config = dict(
    model='image flow-matching model',
    dataset='drawn small creatures on textured ground',
    train_examples=101725,
    image_size=32,
    horizontal_flip=True,
    conditioning='none',
    arch='unet',
    objective='flow_matching',
    cond_dim=128,
    logit_normal_time=False,
    norm='layernorm',
    hidden_act='silu',
    widths=[64, 128, 128],
    blocks_per_level=2,
    scale_shift_norm=False,
    attention=False,
    upsampling='transposed_conv',
    init='trunc_normal_002',
    residual_init='scaled_by_depth',
    optimizer='soap',
    beta2=0.999,
    learning_rate=0.002,
    beta1=0.9,
    shampoo_beta=0.999,
    eps=1e-08,
    precondition_frequency=32,
    max_precond_dim=512,
    merge_dims=False,
    one_sided=False,
    adamw_lr_other_params=0.0019,
    cautious_weight_decay=True,
    ema_decay=0.995,
    max_steps=9600,
    batch_size=128,
    epochs=12.1,
    lr_schedule='constant',
    warmup_steps=280,
    weight_decay=0.4,
    adamw_weight_decay_other_params=0,
)
Rows from block 7 of a small image flow-matching model, named by matrix and row number. Rows with one number belong to one channel. Each number is 128 + 32 x the weight over its row's rms, rounded and kept within 0 to 255. All counts start at 0. Numbers have three digits each.
After each channel's rows are labels from the 100 images, of 14976 (inputs lightly noised), where the channel reaches its highest value: "peak on" is the class under the peak; "top examples" is what is common among them. Only what is clearly more common there than usual is listed. The data: drawn small creatures on textured ground.
# convs0: first 3x3 conv (model.decb.0.1.convs.0.weight, 128x128x3x3, each kernel summed), inputs 0-127
# convs1: second 3x3 conv (model.decb.0.1.convs.1.weight, 128x128x3x3, transposed, each kernel summed), outputs 0-127

convs0.113:100170116072088103073167097147117159141124139150153119138126172134147118062081180081140171112120127095118144115123106104117163145110119135100084103081123113200154106125099148110150148144107165171118131134145140120144126137165184154148136177182138174101165173125175165129162104140151190199156157136110145093186142137086084122171155127204204124069112127188130108114122118198122104123071
convs1.113:155093133159141149159127181169116115083202150094142078126122064132099107148174124147127136186123163150143085162144140116171123077126151140178178148171135097117163071135144147173084124075113073090136136205114139132110092130155103195127138074093181086116144124137046097134132154138117087143149098127166119171101154143167145103066107136048103102141123116109131118127114151097172102181124
peak on: limb or head; body
top examples: turtle; grey

convs0.119:159090120147127141185122157148130189171128120073172175129109129168130178141167133120094145119118133200112101121160180171163116135164045128139134131101107175091109104113169127159106108168133168177112152111096104125108167124080121100110207164073109168136094134120102093120108050180119181081160090176127155202156148141128099124142147114195193168143113109099115109143142129100112124132139
convs1.119:091200108193165134103164130138151079120145133145102109089137229150192066116140126110088129147130148091136105152116176117123101132112166076119145098176133120109117182097148179084148150122091126134171151161161116133162121138184160107183111150142125084150137150153192157068125145123154109183156187094152141110155104119103151151140132128082192134139145154163153148169202155154122145074154
peak on: limb or head
top examples: turtle

convs0.79:145111113151044154104141128098185161108166118106122144079163089124121110157083155103092166141129134127128136112198127114144131120094075113141115118117144113105171146167112018128119180106153177000128087096140097102159132142122128161153103097079088194148104163175104098131161128148102117189126130109097126114147141141125152107150090107160078134147118127118042127118139141164132116144116
convs1.79:166100114024166148118164122057121132111081204169111111193148131145129160140129127147148110088175127116158188100054124104135113139088192159157111151135151090151059160117156142139127042109121064150150170161127099168083135118103166122081194133148154103140174066073121121156120144131150150107094120090097150135145124152128098154102146127136126109102122124112127134112135069115088157138135
peak on: limb or head
top examples: butterfly

convs0.26:092145218255148121097062118117128125108143115131078113105084066139167069112106118095139146148163183124154142189144121088079183120096141111110119081124111124097127130086092191179127117118140112155149156132122111105135150143111124129128121112149118090172149172093067115148166117133147139133135126134126099167125108127087092129132090122150130097118122162142069125134147176157145144124123
convs1.26:134068023085124146100142130106111136086116139122100126153179146097149115175103124161143114106182074124077138165069106080133113103098151130129124140178138099122091154159163132107109169149141135080168053096127118190085151064139173075082110114100105108027129101092124101096172082155147102168144135132126123127153145153163118112074105133084129153130125135097178128158125159085147135124163
peak on: body
top examples: starfish; dragonfly; teal

convs0.101:139141174014145182136132074130143115180099116144113157124159198071122105202098104129125172098105118184095166103065146138132058142039097127131153124117124133154135159141133065160119185107119144038107065138115160119127104108127168106120130112179103132107137079138094121142144150071150109151109131130104130111149142129104152106135085163068085149147127097129129096113101113163123123130133
convs1.101:173168144165101159159180153123070090133123103120158075093115185122145118081086107102187076106130119070134110152154109095129121123164115090126096121184113112155107149123116031102113150102143119118159071101144106170155124140148186166126143149082123077133128126175018168139128173126097113132118184116119151106136147119105109165161156126147117139150145130105135161188110138167091182167064
peak on: limb or head
top examples: spider; butterfly

convs0.99:096134070129156125098167130106135146146160065116144142124123184104113143137111181111131086127073113142116114136102124168138129105160122152129161135125124112141086114160190117148147146109143127167147071137078132132176141089116167157145131109179174205124171160150068179150120193141132199180129123115115138143037099148151138146151141100097168095120125126132125112159128159128009194141070
convs1.99:124200162133102155136092143135142095148122165124128119109118135110122114130144082125122185193104126131155185077180157109164146128139160135121129189155122153157135164117074165128103148112110168125115140126158070146093140133154056146103155143063083066108109135160173124101133081131112110105143167144139135079153118103112077131119064132183144199094118140113194167089133126093207037127119
peak on: body
top examples: marbled; black; brown

convs0.77:155147121078092105138142124146136069190156111119169135146006153103120160214086146146158151096132138137116122158185102156127055132106128068117114154122105094165155093136083138128148127155123120140077124119087114147128128073099122077157129122193153173144141149139117144134128179140124127129136095152159114101153077081136131077140144166129107139127109144104111204090092118089232144126119
convs1.77:088134154156161112103086051140146190108115110152148158092117109145126129182120075071070157095102044091133105151109128150139165147151141175118126105118107102116109158107084153100131151083190116122143152187140108084149098134154096118123137196094108099148159163128060093149139133142130124156066141113115087147098125144137094134083094145071139070137124152137143027152138081154087148133177
peak on: limb or head
top examples: large; spider; turtle

convs0.78:165138123071148114147141112113168159063119080098068158129181085088095153162091148116117155146122092091114122097111129132104195124093118150118147136108120136130176105160138048146129149081165175056116207131095101142137151138098095114138148109157061120131123114136125138131137134077095088096072174123123117104130148112141143128131170116132042122115122102133018149104072072132134086110109
convs1.78:113143089149050123089205107131149094124102116183099116099132067113157183173108091132057097146138122098161132123143096108154097111153072127178128164184185077120109090103111130094095095159109129131159126097154094091175167140167093167052150171123124068152096164124083127127106168148050176148112168130120150128138130115131104094173158141159136120123139108104128169128174148156119162176140
peak on: limb or head
top examples: butterfly; spider

convs0.4:170148151165123114130153128131163140161143155127124147156147111149103042095137164136097120130117130137067142108204148142119124165135090131161103108136116095139078107150133150112150093094113120131128154114128149111083170071130137148116000213162132153165161121118083097088125115136110127117150095144172115125153102156164142119122101123146114126149188139103116123160105133150097129255126
convs1.4:097166113143128137152067169141128080090093086165162135140129106175143173139090078152154119127112138133147092132124142136110126098100112158115121150099181145121175141134131147128071156149153094150129096137125114150132196177116199096130132105111131101101118140138142154136097131112211088123156185126134139164122153057072146115105131158137186128120102111141173054160084143148123131000190
peak on: limb or head
top examples: yellow; dragonfly; orange

convs0.63:149147127000111076081168167156123093118076103099122115139212130177127101152189145096121113115147120068116143111121105125069173141076139128170145127115143114150135073117097176166136151119126118182076177122132123155091107145088128139100100132150098174130118133124164117124150166167160128076137138137139074105182146104088126100139117123086051142107094110111134148124147105142126141137180
convs1.63:078115165161101137132055089101098149161170091078133117164124123097135159078055133101141081104122113114155148189142132119136074116193056139128106127204143157120119159134159089117153120146168115156155101083147121189137158215176147125113104143141083128065145111104118157131114094112085191097110115111121131095122139090133131160146135111141136182139126143179168157066095142142104069100099
peak on: limb or head
top examples: large; spider; beetle

convs0.111:089169099080114074152106132111144125172128139134129130101012206086152141109201098133136185149185130153170105155152113117071150147158094053148086135091140156124099102090152161126133102144123117222141113142121166147102113115102071134145119138154170127141125163128128169150100168143105127136155077121143103145139140083119164094142128160165169140106129154116075147103191136065116159120156
convs1.111:130117183152152157165077131106088170129089104138111109160157118092096145082207165117116126156135060065051117163127167142139074122132105149092151164101092147134179063178114148142101132105138101091176110108145113097126140147147206125149119088143088098102138137151129062072132145122110149100096085097104115108075141152169134118157155132055077131125159142105114126159160100108091082164179
peak on: limb or head
top examples: beetle; turtle

convs0.47:115147116171113187118102110127071157110151130128164137158109118039148119075160084119094092126139055122111158150202091081078164156179107116167079155124083168152139141107134060138135140118138067150131184137138184137141153164157083156153136147138140215123167166182122129092105124109070135127114074135139140141137159118147130130081118176126146103165153138140134145092064114109085141077122
convs1.47:141072144122120093136126182146135088129103146162123127097190147153073139168105146134174130146121159150146139127108120113121167094139161112110206079142186075135108101126116231128115134147105215164115147107161091097120145112135174142112135118091152091106102115157122115136155132149141051158158151100124099096130131151119140131189165064109094108075160139072158123083215147122176114177097
peak on: body
top examples: plain; teal; butterfly

convs0.82:234130135158103103156204141127099116082158151116109122100105126153138154113133125104082099136124161164099139114173143142133177115122111156127160113126136161142136190091123179095153118108139145142140118145142036137130120162111128127100132106101091173107150136198134144154109164148127164084113100077108106195126099123181065165081154165068026160131160122118148154122111095190120170103115
convs1.82:028113130118173157164089108092175169163103157144099122149146128126118115135117131142156128107122122109162092122120115126105127114129199058119192161160130120156117118204073099164114143150127166187131134113078197129175136100066187159155119147124115109102094112130160124142191095140167048175110115181129159102128124147077153116153122093130144131135134187171133109087145128060145123171142
peak on: body
top examples: large; purple

convs0.124:150140089082111124115097082118084126155112109120078124093137109136168113134126117107125113109150246079144125141097255109145114129185083081132134097126091091086129142183082057155132121056166133075161084157083105123134122144148136132106129103127172058139159111097119140142146112113124114189098186138134136125127133178105121135127081128114152109117155154143069121115099109156156118114090
convs1.124:085113123092117120107076097142092109131141166104158168207106091104158090112144132087119127152082114114088104103166108161141129121087123121146148182128135170097167130138138131107155140139184130093162128083096164129148143117174004166130080090124093136152153103156123063042156158137120136116136086109114086122085078077126143101120152128119076163198089136141144170117113080101101125142080
peak on: body
top examples: dragonfly; orange

convs0.121:128157143105083119148134125150162160114167123138111137131061156127083123158117124127109208144155141191125134131102131090030081131122130033119138101109204150175132118116158030131145138114171135102158129114062143124106093104124162126160082113117119130131115119128121124129113203093119092084152118090080097134153146137142197139080149087142077155116139131195180135119128162125075132142107
convs1.121:138096090163119153094109163114096109178052164136151131129184104079214162123170129111131042171117127124118134119179115137194125102135129205104140168115088127090105177103114140088099124117091093118107096168160097115136176118097091141124117144140157095118130140144147101121139149170107166155098139113138123110142118221070126085172080173092144087083107131041090115125121112112128130131116
peak on: limb or head
top examples: turtle; orange